python train.py --loss="softmax" --encoder_moe_every=1 --encoder_shared_expert=true --encoder_conv_stem=false --text_encoder_causal=false --text_encoder_layer_scale_init=1.0 --text_encoder_parallel_block=false --residual_init="none" --eps=1e-10
Rows from block 4 of the image encoder of a small contrastive image-text model, named by matrix and row number. Rows with one number within an expert belong to one neuron, the router's apart. Each number is 128 + 24 x the weight over its row's rms, rounded and kept within 0 to 255. All counts start at 0.
After each expert's rows are labels from the 100 images, of 14848, where the router gives the expert most weight on average: "responds to" is what is common among them. Only what is clearly more common there than usual is listed. The data: pictures of board games with random positions, seen at a slant.
# router: slot weights (encoder.blocks.4.mlp.router.weight, 16x192), inputs 96-191
# gate: expert gate (encoder.blocks.4.mlp.gate, 16x96x192), inputs 96-191
# up: expert up (encoder.blocks.4.mlp.up, 16x96x192), inputs 96-191
# down: expert down (encoder.blocks.4.mlp.down, 16x192x96, transposed), outputs 96-191

# expert 10
router.10 [115 119  98  78 139 160 124 172 162  78 113 141 139 117  88 116 120 142 104 103 115 142 120  94  97 163 145 117 133 123 145  90 166 158 109 148 139 135 128 110 116 134 130  85 137  83 150 157 162 145 116 103  93 109  94 119 158 113  90  98 124 110 111 124 123 107 134 133 123  98 113  82 124 120 109 113 113 137 153 112 165 149 148 110 122 167 109 131 150 152 111 106  93  82 156 119]
gate.0 [146 101 104 143 123 117 130 150 128  93 125 137 143 128 139 157 135 125 112  93 120 114 208 124 136 128 125  91 144 113 136 125 135 121 110  99  98 121 154 131 149 106 121 135 138 123 124 100 108 157 112  76 146 127 128 134  90 101 157 150 124 127 159 135 110 118 106 102  76 113 168 114 110 133 161 108  70 126 137 118 147  60 116 145 140 121 138 152 106 153  98 126 118 122 105 120]
up.0 [118 150 139 140 159  93 114  96 116 159 135 104  98 147 122 107  97 130 152 160 131 123  75 142 133 142 138 127 118 119 112 116  98 148 154 149 164 138  86 144  67 163 145 102 150 123 145 117 164 130 152 170 107 153 110  97 169 146 120 145 159 157  95 120 124 145 153 153 160 137 102 134 145 118 109 136 167 136  98 158 106 166 115 107  97 144 123 135 157  89 164 117 148 153 128 116]
down.0 [106 144 123 127 110 140 156 156 119 132 129 216 122 121 145 147 120 128 127 101 144 112 155 127 125 110  94 141 133 100 156  97 147 120 141 152 151 120 147 107 157  90 134 124 105 125  97 122 105 114 130 128 112  91 107 171 120 120 122 120  97 142 131 124 126 150 116  95  82  80 113 128 143 130 132 112 151 119  89 147 128 130 175 146 160 101 122 143 151 144  95 158  97  81 169 168]
responds to: discs in an upright rack; nearly full; first side has more

# expert 13
router.13 [128 126 148 176 142 131 133 123 138 148 163 129 123 128 140 117 129 139 117 154 108 108 154  84 108 151 128 114 154 126 164 115 121  90 156  97 112 122 125  78 123 105 141 131 145 127 124 136 133 117 110 119 138 179 133 186 122 138 142 140 133 128  93 113 157 105  93 146 143 129 119  51 118 122 152 140 125 134 155 120  93 102 130  86 103 145 131 157 112 197 130 129 125 103 107 146]
gate.0 [141 142 132  87 141 106 116 104 117 121  92 147 113 156 139 118 101 115 142 125 135 126 107 167 145 114 160 128 123 118 112 122 105 154  90 168 137 129 115 180  89 152 138 126 169 125 155 135 128 162 141 154  94 120  85  94 124 132 105 152 140 133 144 134  91 118 140 104 140 165 157 162 114 109 125 117  82 144  88 155 131 141 129 145 139 146 153 152 161  93 126 140 139 166 132  88]
up.0 [130 173 146 118 106  70 139  93  99 114 162 126 140  96 159 128  98 102  81 126 149 107 117 164 156  90 177 141 140 135 107  53 102 131  99 141  99  87 131 128 156 164  93 136 167 172 117 145 125 110 156 122 112 123 126  99 103 122 157 113 118 125  99 115  84 164 149 122  79 132 134 113 145 132 104  88 100 127 142 132 112 117 129 121 153 129 124 142 150 110 126 127 165 130 131 115]
down.0 [138 117 125 132 131 103 170 110 140 120 131 143 118 126 138 123 150 154 130 124 166 121 144 139 110 120 128 147 148 132 128 131  92 137  77 113 127 112 139 139  91 183 142 127 111 164 114 145 124 136 157 123 113 138 134 156 138 139 122  62 101 129 122 147 143 114 128 126  84 166  55 125 141 131 149 102 165 167 105 108 140 152 120 136 134  90 108 140 105 127 167 125 130 128 105  96]
responds to: discs on a green board; first side has more; nearly full

# expert 5
router.5 [145  83 128 153 137 125 173  85 146 110 160 104 108 128 147 126  97 150 106 151 132 134 146 135  97 149 141 136 122 103 125 125 135 107 154 117  87 122 103 113 138 138 134 152 107 179  80 150 157 109 148 131 155 151 133 141 133 127 135 167 137  91  92  81 136 120 156 114 113 119 112 127 143 135 157 118  80  90 148 176 175 112 137 107  92 194 141 149 107 130 100 140 132 129  95 124]
gate.0 [157 141 152 131 120 143  75 119 112  97 121 116 152 148 124 149 135 149 154  87 151 132 138 121 121 120  94 204 101 134 125 117 127 136  99 160 139 112 124 118 134 124 178 156 125 137 120 164 150 168 124  75 129  96 118 126 112 156 121 129 115 155 136 136  85 153 123 120 127 133 133 110 123 121 164 121 141 165 139 155 133 103 116 133 137 129 115  95 109 139 138  99 128 103 175  82]
up.0 [115 142 137 110 116 145 133 119 128  96 167 139 105 180 143  98  93 122 108 135 141 145 145 139 115 104 186 144 133  66 114 110 170 149  96 128 113  76 162 144 150 124 108  97 168 150 115 120 127 140 140 146 141 155 128 116 124 128 140 134 148 135 101  93 107 113 122 142 110 167 131 180 146 127 160 125  86 108 144 133 108 104 118 142 105 159 103 178 128 131 103 186 154 112 131 138]
down.0 [106 121 161 103 142 116 138 113 108 133  99 144 112 132 153  68 128 130 106 112 171 169 182  89 127 135 104 144 150 101 149 156 126 112 125 152 130 115 119 101 118 159 173 147 112 112  87 120 140  85 100  74 114 120 139 105 149 153 137 173 115 144 107 127 119 151 121 135 127 135 142 161 131 127 142 141 161 102 146 158 142 123 102 122 115 109 124 112 116 140 131 141 149 116 122 133]
responds to: discs in an upright rack; nearly full

# expert 14
router.14 [130  90 119 129 116 112 129 115 126 114 133 109 135 122 111 115 139 159 113 124 159 134 110 180 196 142 143 129  91 149  99 139 147 165 125 115 142 135 100  99 114 127 112 111 122 103 144 149 156 122 106 135 132 151 110 111 118 145 100 156 163 127 140 113 129 144 189 144 147  86 136 165 126 106 115 167 100  90 159 108 113 103 126 192 122 137 113 124 136  95 137 131 111 195 104  83]
gate.4 [ 78 124 151 128 126 139  99 136 148 131 121 122 125 142 176 134 127 122 144  92 158 137 161 129 126 129 132 179 134 103 156 139 131 111 121 164 181 120 122 112 138 190 175 138 133 135  68 150 141 111 123  87 147  74 119 116 171 166 106  82  83 150  74 129 123 147 124 112  97 123  92 131 134 123 121 131 143 158 148 151 130 135 154 132 125 124 160  94 115 127 108 153  99 131 161 141]
up.4 [171 147  93 146 152 115 159 134 130 123 142 146 130 108  77 117 127 128  89 146  93 118 110 125 113 145 123 100 146 140 135 111 111 127 141  81  85 114 145 147 127  77  84 114 145 127 183 109  99 147 153 159 106 174 144 151 101 109 151 141 157 107 181 136 143 105 105 130 139 154 170 103 120 131 135 117 113  77 108 114 145 137 100 113 122 140  89 168 125 151 153 122 172 111  94 125]
down.4 [ 93 123 169 117 124 150 139 146 167 137 141 106 115 123 155  76 107 126 100 129 140 127 171 133 112 120 128 114 141 162 153 149 111 133 115 145 177 108 109 129 161 153 122 135 106 163  90 111 142  78 107 134 128  91 133 170 161 150  83 105 128  96 118 138 135 150 138 184  49 108 116 119 136 109 130 132 110 113 140 142 129 131 115 115 119 146 143  65  91 106 143 153 134 126  99 140]
responds to: nearly empty; digit grid; noughts and crosses

# expert 8
router.8 [124  77 138 127 146 115  87 108 135 125 145 103 146 150 118 160 158 149 167 127  96 193 159 161 157 102 116 121 101 137  92 160 148 124 138 118 126 124 117 113 151 151 118  98 117 136 118 121 132 146  56 143 131 132 116  89 116 172 161 148 177 136 131 124 144 150 143 169 131 123 127 151 129 135 140 129 151 149 119 136 106 110 102 166 140 134 136 116 161 107 119 106 110 176 106 124]
gate.4 [150 161 110 100 130 155 144 146 108 142 144 145 116 143 153 102  93 146 105 123 139 105 112  95 116 114 154 152 120 172 146  96 145  53 104 118 153 142 176 104 105 116 151 156 118 150 119 155 136 127 155  90 195  81 161 146 128 105 121 105 105  91 121 124 125 123 134 118  61 130 109  86 132 118 113 144 120 119 154 132 154 146 148 128 142 134 163 153 129 177  91 142  92 117 133 147]
up.4 [115 118 175 130 141 143 134 115 111 135  97 111 116 137 106  86  83 177 150 118 130 130 106  93 112 106 121 155 128 114 148 125  85  67 132 135 134 142  72 104 142 131 162 152 124 168 134 132 114 110 145 159 150 140 150 123 140 128 134 150 135 127  91 170 165 129 151 142 131 157  90 115  96 123 103 104 151 111  96 127 112 131 132 115  96  89 113 164 171 118 136 121 125 113 146 150]
down.4 [ 52 145 104 130 132 141 132 166 149 121 163 104 160 139 135 105 118 137 125 119  97 105 106  89 133 139 145 137 108 183 175  96 145 141 135 142 125 137 140 134  90 134 111 132 137 157 165 179 103  86 144 142  98  91 137 133 111 165 126 116 145 112 118 130 127 155 130 164  91 140 102 135 153 111 142 142 107 125  93 109 102 143 124  95 138 140 125 136 125 143 156 132 126 133 134 132]
responds to: stones on a line grid; nearly empty

# expert 6
router.6 [137 153 108 165 108 129 122 145 123 127 107 122  96 136 112 173 174 154 110 111 138 121 158 113 113 114 118 142 169 123 164  80 114 112 187 131 144  96 131 100 173 136 143 144 122 175 141 153 122 118  72 107 104 129 113 139 148 127 134 174  91 125 153  82 105 129 178 130 133 142 135 103 101 124 159 174 140 171 143 131 101 135  98 147 126 112 134 120 111 139 142 131 105 114 121 133]
gate.4 [110 134 126 124 138 100 155  96 128  99 129 143 116 124 117 112 109 110 166 145 113  88 110 155 124 152 144 114 121 130 107  99 113 161 107 156 148 167  94 155  78 124 114  91 157 113 132 119 157 147 150 158 118 163  95 147 150 100 143 106 165 114 124 150 118 116 110 104 148 123 154 148 148 139  85 106 113  95  88 166 137 139 153  99 104 147 129 141 165 103 109 139 132 158 123 120]
up.4 [145  84 124  93 112 200 153 132 138  78 110  98 114 143 128 103 131 144 124 144  90 116 101 144 123 155 113 123 104 159 113 145 122  98 127 139 109  91  97 121 134 123 125 120 134 104 132 124 134 147 147 117 124 114 178 113 125 109  78 103 118  90 100 162 156 102 126  94 160 105 164 120 125 153 119 117 108 158 115 121 171 119 114 170 154 141 123 113 138 100 102 126 149 155 135 132]
down.4 [119 129  83 144  87 134 129  88 136 159 138  93 105 135  89 144 170 107 169 131 116 120 146 144 143 127 135 159 153 122 114 151 108 127 131 100 149 127 151 138 116 136 155 147 123 117 102 158 176 105 140 140 109 136 128 123 134 130  88 121 169 135 153 151  76 119 148 161 146 157 125 133 126 101 140 102 126 110 138 111 131  88 136 140 110 175 129 115 131 116  91 141  95 163 176 106]
responds to: discs in an upright rack; nearly empty

# expert 15
router.15 [109  83 122 134 175 145 141 107 148 147 132 103  91 135 172 118 103 151 156 117 119 131 133 111 120 144 111 116 173 137 103 168 128 125 164 104  77  86  90 117 148 195 111 148 127 150 150 126 156 129 147 103 158 124 145  95 127 152 102  94 163 122 106 132 124 157 139 138 127 117 136 102 195 134 109 111 139  95  71 148 141 126  96 117 123 151 135 172 106 104 120 133  90 128 116 153]
gate.2 [132 123 160 128 127  66 127 127 140 118 179 117 110 149 131 127  84  98 128 114 151 130 135 154 190 159 135 135 137  91 116 130 131 166 131 140 116 129 122 141 131 143 115 123 144 113 131 122 102 112 144 144 117 166  86 121  93 117 110 129 147 170  76 158 102 132 147 143 124 111 134 141 130 119 139 150  93 108 136 125  99  97 169 141  76 150 145 181 126 118 171 160 144 143 119 165]
up.2 [136 118 168 118 134 102 153 115 140 139 154  95 118 174 129 125  83 109 133 169 139 135 104 138 190 152 138 125 135  85 122 141 120 172 135 105 121 159  71 131 135 132 124 128 131 111 159 121 105  98 151 151 129 122 100 112 119 137 101 109 161 184  82 140 107 136 157 142 171  98 123 144 140 146 135 136 121 105  58 127 102  64 154 162  99 136  98 169 123  96 160 125 152 133 123 150]
down.2 [107 119 160 110 145 123 126 161 164 141 172 136 150  74  91 116 117 106  77 127 165 103 165 156 150  96  89  90 150 120  98  92 134 111 119  94 125 126 113 122 156  96 113 134 137 148 132 104 130 124 114 124 110 146 168 127 117 142 138 181 133 166 111 135 134 144 101 124 146 121 130 134 102 133 123 147 127 106 132 132 137 144 134 132 156 122  94 148 146 112 118 128 146 141 140 168]
responds to: first side has more; nearly full; draughts

# expert 4
router.4 [ 87 112 143  99 141 136 132 104 150 130 135 109 121 144 121  85 101 144 130 145 168 144 112 165 127 131 114 156 133 161 156 126 103 116 134 149 167 108 108  69 140 137 163 133 101 148 101 148 148  98 114 165 163 146 124  98 158 124 118 136 120 146  98  90 144 130 203 146 147 133  76 160 136 146 101 163 146 146 136 140 131 150 149 167 115 115 132 116 144 126 105 188 120 177 130 149]
gate.2 [124 136  85 151 117 158 125 142 108  91 154 102 127 126 136  87 144 118 110 113  57 119 152 146 125 113 140 119 110 138 109 116 133 149 155 128  72 159  97 131 149 105  94 120 163 131 176 100 159 132 112 106 165 132 124 147 127 113  98 191 152 103 143 102 149 104 135 157 118  80 171 119 146 165 160 154 101 133 149 153 117 104 109 117  99 158 121 127 117 156 143  95 140 154 125 111]
up.2 [ 89 116 114 114 147 125 111 118 118 164  97 116 141 155 153 120  86 155 146  95 148 128 146 126 120 113 102 101 123  83 157 143 112  95 126 133 119  82 116 134 142 145 118 163  79 131 117  89  80 115 136 113  96 121 133 125 146 141 146 115 140 153 119 174 124 156 133 105 106 115 127 140 142 128 124 103 144 152 153 100 168  78 125 119 170  98 127 109 140 117 103 138  83 133  89 132]
down.2 [129 146 116 150 133 142  94 110  86  98 157 118 136 132 161 108 115 140 148  93 157 110 179 164 126 132 127 124 115 134 120 128 123 146 105 164 157 123 103 150 114 134 124 153 169 133  89 130 143 122 121 106 164 143 109 118 139 147 163 144 163 141 125 126 156 108 101 130 118 144 100  68 120 126 142 131  96 141 140  85 110 136 114 112 122 108 127 122 119 140 168 116  90 148 101 148]
responds to: nearly empty; discs in an upright rack

# expert 11
router.11 [ 86 102 121 154 141  97  99 111 107  75 143 111 100 163 154  97 151 114 142 160 116 137 154 146 139 106 122 122 125 126 114 130 155 145 142  88 103 140 143 130 133 138  85 112 108 139 166 149 147 110 135 135 136 180 106 139 108 135 135 180 110 131 105  87 117 172 137 144 123 132 129 124 105 139 132 146 158 127 161 118  94 111  90 144 157 128  87 133 103 150 168 119 120  99  85 138]
gate.2 [185 137 111 121 148 112 144 136  94 122 122 103 135 126 142 153 124 141 105  92 130 150  76 136 134 121 177 157 111 104 139 120 113 147 130 128 101 107 120 139 111 118 131 152 155  98 122 137 150 152 140  90 127 154 159 120 120 158 107 107 131  87 152 140 126 129 161  73 154 143 100  97  93  95 117 128 138 118 147 109 168 142 110 129  95 141 162 184 123  88 109 156 163 156 112 140]
up.2 [111 162 138 141 136  93 108  74 158 139 151 141 103 173 111 115 122 101 140 180 145 130 145 171 156 118 158 115 116  90  89 132 126 125 143 121 109 168 118 144  87 125 140 121 163 161 184 126 160 137 108 151 103 202 105 154 173  90 145 166 175 132  89  85 143 111 150 147 119 150 109 153 129 126 138 143 106 115 118 145  89 116 147 142 117 145 113 104 140 123 140 122 157 136  92 111]
down.2 [121 119 157 126 121 119  99 126 122 136 185 205 144 109 159 132 161 132 198 122 109  86 132 111 137 156 143 103 143 147 146 133 155 121 118 164 133 104  91 130 125  93 130 111 125 149 116 168 125 163 158 108 111 122 111 131 142 149 121  98 146 123 149 147  74 133  95 148 123 137 132 132 144 105 144  83 131 102 103 144  75 122 136 112  82 121 130 148 122 150 127 169 186 126 136 149]
responds to: draughts; first side has more

# expert 1
router.1 [118 117 136 111 149 107  65  82 153 126 168 120 143 134 142 113 161 144 113  94 102 146 120 113 140 167 148  95 100 134 102 120 128 161 113 122  89 130 117 105 124 192 132 110 133 105 146 155 186 195  81 181 140 125 140  93 141 132 145 119 132 117 132 130 152 121 176 143 113 103 140 127 159 121 122 102 104 117 130 167 168 153 121 122 129 102 138 111 133 119 145 107 156 136 129 102]
gate.2 [132 122 142  56 125 117 136 140 141 107 126 130 128 148 169 140 106 137 107 115 139 132 111 137  73 146 148 166 153 111 138 134 100 137 127 170 125 132 135 106 119 145 160 157 168 106  97 176 130 120 111 105 144 118 131 129 157 126 146 137 116 117  87 105  87 108 150  91  70 154 120  96 142 110 112 100 106 145 131 134 145 159 124 129 122 155 199 149 144 104  72 177 135 124 117 114]
up.2 [135 111 156  97 155 143  96 111 158  74 164 133 155 127 168 123 131 149 114 108 117 150 132 123  97 168 178 163 112 127 117 136 104 135 131 161 107 114 122 106 120 154 170 148 158 107 109 177 152 131 102 115 154 131 133 129 176 134 159 116 140  82 100 121 108 135 158 130  65 117 140  99 159 129 114 109 114 130 157 101 157 180 130 148 103 149 161 106 132 134 112 143 158 125 116 102]
down.2 [ 97 137 141 147 120 129 115 140 182 118 145 113 147 124 100 132 114  95 110 119 114 141 135 132  94 155 157 116  90 154 125 111 116 130 132 144 166 104 115 122 145 138 132 120 136 133  81 127 142  97 139 154 141 118 132 140 163 180 107 106 191 143 138 124 143 134 169 188 126 127  86 104 143 103 121 112 128 137 135 138 107 167 181 124 104 144 148 118  77 116 152 164 147 130 151 121]
responds to: draughts

# expert 9
router.9 [102 136 116 126 109 125 106 127 140 151 117  93 123 136 129 150 108 132 103 136 143 120 114 164  98  93  94 148 120 150 155 140 111 130 164 152 160 120 143 130 131 131 179 154 116 164 148 160 116 109 103 108 173 131 100 140 147  84 117 138 113  96  72 115  93 132 162 106 127 122 116 112 126 145 145 172 177 142 128 133 164 158 101 168 150 125 153 101 165 145  95 151 122 183 123 126]
gate.2 [149 115  80  95 137 139 119 139 176 122 115 171 129 141 116 126 106 170 116  85 144 141 128 138 103 132 104 164 139 121 129 122 162 130 106 158 159 137 119 122 135 139 135 129 121 137  97 134 117 124 116 147 111 141 125  99 171  99 206 149 131 135  93 105  88 119 119 102  82 145 138 132  96  98 146 121  93 101 137 110 122 126 122 147 160 122 131 112 160 157  80 201 104 149 111 130]
up.2 [163 105 114 100 149 133 118 135 152 105 133 159 141 126  92 135 134 162  89  55 164 150 115 146 125 117 119 160 106 141 115 141 128 125 101 180 130 154 129 135 124 172 160 128 129 117 114 145 126 144 113 106 117 129 107 111 165 114 210 173 146 127 103 111  96 116 136 109 106 123 133 136  73  96 129 124  87 112 150  89 138 149 105 143 142 114 161 112 150 126  95 178 140 180 100 108]
down.2 [102 131 113 127 134  99 150 123 142 159 126 152 137 113 153 128 120 134 199 140 145 128 154 115 134 172  97 100 119  75 172 128 147 112 146 118 140 123 107 145 125 132 165 106 158  97 134 107 130 122 143 142 103 157 139 134 116 181  95 132 107 135 157 166  78 139 114 105 123  88 127 134 132 118 133 138 128 125 121  99  89  97 110 138 104 137 155 132 157 160 115 146 177 153 101 121]
responds to: nearly full; discs in an upright rack; first side has more

# expert 7
router.7 [129 164  72 131 104 141  98 161 113 112 144 157 136 142 108 123 176 124 102 164  71 173 174 149 121  94 121 142 128 145 123  92 167  96  77 116 131 128 149 141 109 133 118 136 135 131 122 133 156 131  95 148  75 126  98 121 127 121 165 170 138  92 167 106 132 181 122 121  74 123 123 165  81 150 161 159 129 165 136 121  91 122 131 153 133 130 127 121 125 164 134 137 168  79 128  88]
gate.4 [147 159 149 162 138 136 131 116  70 115 161 134 101 177 133 114 134 134 155 127 105 116 131 128 130 120 182 122 193  94 111  81 109 132 190 139 128  83 100 117 120 167 124 109 149 136 152 104 116 118 142 133  86 149 113 140  87 125  95 122 124 150 120 136 136 118 149 144 130 147 129 114 130 128 139 140 153 147 102 148  99 126 101 103  81 145 143 199 123 133 171 112 127 125  91 159]
up.4 [117 171 136 134 132 177 126 132 100 119 169 116  91 177 152 121 122 106 172 133 113 105 135 116  96 125 167 122 171 100 133  88 109 117 179 146 141 126 133 139 106 143 142 139 137 140 132 164 134 129 160 127 109 189  98 179  79 115 105 106 125 157 118 114 124 113 146 122 122 160 132 101  99 134 153 142 160 116 113 153 103 129 121 106  99 190 143 163 129 149 148 102 129 132 121 147]
down.4 [107 143 103 118 130 168 186 137 123  99 102 178 117 161 173 144 101 158 108 116 148 116 143 150 121 125 140 126 141 111 156 111 148 125  93 171 154 101 101 130 119 132 145 111  97 121  95 143 141 152 162 104 117 115 116  91 176 181  86 101  88 126  93 123 144  87 137 100 114 134 109 108 142 130 127  47 114 120 138 135 162 136 128 106 139 107 162 154 148 114 114 130 114  94 126 137]
responds to: second side has more; nearly full; noughts and crosses

# expert 3
router.3 [120 108 142 122 106 117  79 159 123  93 127 138 163  96  98 114 175 109 108 137 153 167 122 176 130  99 136 117 130 125  97 171 182 143 136 101 117 126 129 146 123 138 137 125 134 139 155 128 120 111  82  75 134 114  61  80 138 153 133 114 169 116 133 140 136 189 140 145 121 106 123 137  76 151 138 180 110 121 126 117  85 115  90 194 141 110 153 113 126 154 138 114 139 145 117 117]
gate.0 [134 105 118 132 156 119 135 163 193 103 133 127 122 116 114 170 146 119 126 171 138 156 141 138 104 144 100 115 137 149 111 128 116  90 139 146 130  96 111 127  98 141 115 131 113 111 113 112 158 127 136 129 123 128 147 114 176 121 155 156 153  86 185  79 119 143 134 124  90 129 128 138 151 127 129 106  67 110 132 192 138 146 121 122  88 137 164 119 136 140 124 156 132 108  67 117]
up.0 [167  94 115 141 134 112 121 162 188 108 121 119 144 108 117 183 156 130 119 170 137 160 144 155 126 132 119 144 120 144 106 158 113 102 136 148 115 122 120 123 117 153 111 162 106  90 105 131 154 131 122 124 131 123 132  94 150 143 136 157 163 128 147  81 124 134 151 133 124 126 108 136 152 103 139 129 111 100 142 169 134 129  90 147  95 116 168 119 139 130 126 138 128 123  83  97]
down.0 [147 130  93 144 117 153 121 127  40 160 140 126 138 118 149 116 137 160  91 127 114  81 149 124 170 122 129 125  97 142 124 127 145 127 147 126 142 165 127 130 137  83 131 141 131 148 166 159 123 166 155 126 138  95 116 109  88 120 149 154  86 162 124 135 159  77 124 125 144 148 146 164 124 124 164 128 133 129 130 125 100 134 142 115 105 127  85 112 169 129 131 101 108 141 148 146]
responds to: nearly empty; stones on a line grid; noughts and crosses

# expert 0
router.0 [116 112 119  84 137  98 135 111 112 137 132 138 121 121 150 130 117 130 112 118 126 159 133 165 171 165 159 143  80 110  89 146 136 142 137 138 103 169 100 134 171 123 150 153 120 117  88 106 158 150 133 125 160  98 117 126 171 143 134 175 156 114 120 102 129  84 158 129 125 150 137 133 163 104 155 136 117 142 133 110 147 130 133 161 142 128 146  83 142  82 122 157 159 150 107  68]
gate.4 [165 113 138 166 147 120 124 121 116 125 137 138 143 122  89 140 137 142 118 151 116 150 108 152 161 103 193 123 100 122 103 149 123 144 134 158  95 100  80 148 126 120 101 136 106 126 149 117 126  88 144 171 112 135 153  96 115 104 134 157 156 115 170 122 111 137 147 140 157 119 185 149 140 153  83 154 134  74 141  97  96 160  94 147 124 130  98 129 153 114 154 105 119 166 110 107]
up.4 [178 107 127 154 159 124 111 137 158 100 132 119 138 106  72 147 151 132 132 148 120 150  89 147 162 119 172 114 145 146 108 141 142 113 130 122  96  98  88 126 136 120 110 143 111 117 149 131 140  89 124 146 108 139 135 105 127 118 141 154 175 120 176 119 153 151 142 147 152 104 146 153 115 152  69 144  91  88 123  79 117 152 103 142 121 137 100 147 107 125 143 121 133 145  92 123]
down.4 [122 150 102 106 138 155 138 142 129 108 144 164  70 115 128  88 100  83 101 158 138 110 124 113 158 142 121 151 115  64 160 136 145 136 105 150 120 150 122 136 104  84 128 102 120 157 143 147 142 157 168 112 128 100 142 114  85 104 120  62 128  94 106 117 120 118 136 117 160 160 120 142 140 164 129 132 114 142 150 133 143 122 126 149 116 158 108 113 124  96 126 136 116 104  91 127]
responds to: first side has more; noughts and crosses

# expert 2
router.2 [113 164 126 116 105 130 112 131 124 124 135 142  95 186 121  80 104 152 146 163  84  91 160 100 122 134 152 112 145 143 103 119 154  78 173 114  87 148 144 117 145 157 116 124 126 141 163 111 157 105 119 118 151 145  88 161 119 100  96  88 132 152 118 143 180 147 129 149 118 144 126  92 116 148 154 160 157 116  85 141  87 106 120 123 133 133  86 152  96 168 168  88 115 116 136 126]
gate.0 [128 131 149  61 155 121 150 120  99 146  89 165 124 153 168 120 122  97 136  94 146 143  86 134 123 150 123 157 137 111 143 116  99 173 104 147 155 111 104 162 118 161 144 126 133 120 141 143 165 148 151 142 107 127 141 106 148 121 174 103 124 106 146 138  91 144 134 108 151 153 125 117 139 109  95 114 145 121 123 147 156 161 133  83 127  95 158 156 145  75 132 150 133 161 145 109]
up.0 [125 140  88 176 139 125 139 126 159 100 111 144 127 115 115 102 112 117 128 178 122  85 140 157 129 125 147 113 114 168 133 129 146 110 137 135 121 153 121 130 118  85 157 114 173  98 167 141 129 126  86 128 121 137  87 164 154 110  81 187 153 101 132 107 127  92 155 106 105 129 132 102 129 121 156 147  96 173 134 124 127 151 103 180 108 159 142  70 162 127 117 133 136 136 109  84]
down.0 [ 94 103  96 179 126 156  99 151 171  96 136 101 108 136 106 125 138 120 139 151 139 159 132 157 110 125 167 142 105 126  99 130 116 135 169 137 134  89  77 152 157 161 125 115 121 111 134 123 104 136 146 106 154 138 139  84 123 136 140 140 165 121 126 104 127 136 136 185 100 134 112 110 145 104 111 166 113 131 147 129 105 162 121 154 117 128 142 127 113 115 108 151 142 146 132 127]
responds to: nearly empty; draughts; discs on a green board

# expert 12
router.12 [174 143 109 115 132 207 123 143 158 127 107 110 150  96 112 110 138 147 110 125 115 136 105  92 106 106  89 116 147 204 132 105 145  98 119 101  96 113 140 117 178 117 137 132  61 152 101 130 108 130 143 113 159  99 149 133  79 127 108 119 118 117 123 131 157 119 124 122 139 161 114 105 134 146 168 160 137 121 110 106 149 147  82 149 141 161 143 134  93 139 133 108 109  98 147 114]
gate.2 [185 109 124 140 112 139 145 108  85  94 153 110 135 121 169 121 145 101 144 117 163 122 141 128  94 147 146 159 156  88 118 123  56 131 121 128 104  61 100 148 135 105 122 136 119 137 122  67 120 115 143 111 107 122 139 116 109 117 117 140 120 112 113 147 107 171 173  70 141 143 131 114 124 163 112 154 114  89 134 117 145 101  60  91 116 115 152 179 108 131 110 133 109 114 122 152]
up.2 [ 71 163 141 132 150 125 122 135 170 148 113 146 124 119  76 124 113 137 122 128  82 132 116 118 158 118 120  99  85 173 136 158 195 130 133 125 173 188 149 122 130 147 136 102 129 120 129 166 134 142 116 140 140 118 128 116 133 153 123  96 144 132 144 119 158  80  97 169 112  85 137 147 132 100 140 116 129 160 110 148 115 140 199 172 123 135 127  60 147 107 155 125 132 137 119 104]
down.2 [174 111  98 149 119 140  98 155 145  99 113 109 102 174 123  96 102 160 146 173  76 113 167 145 118 143 172 166  94 103 145 117 130 140 113 116 113 139 138 110 109 181 160 153 137 140 156  82 133 120 154 115 103 152 127 141 158 169 104 124 126 109 122 132 122 114  94 104 112 107 142 146 114 143 116 123 104 142 117 106 124  83 118 131  87 168 116 135 135 185 102  74 130 136  88  61]
responds to: noughts and crosses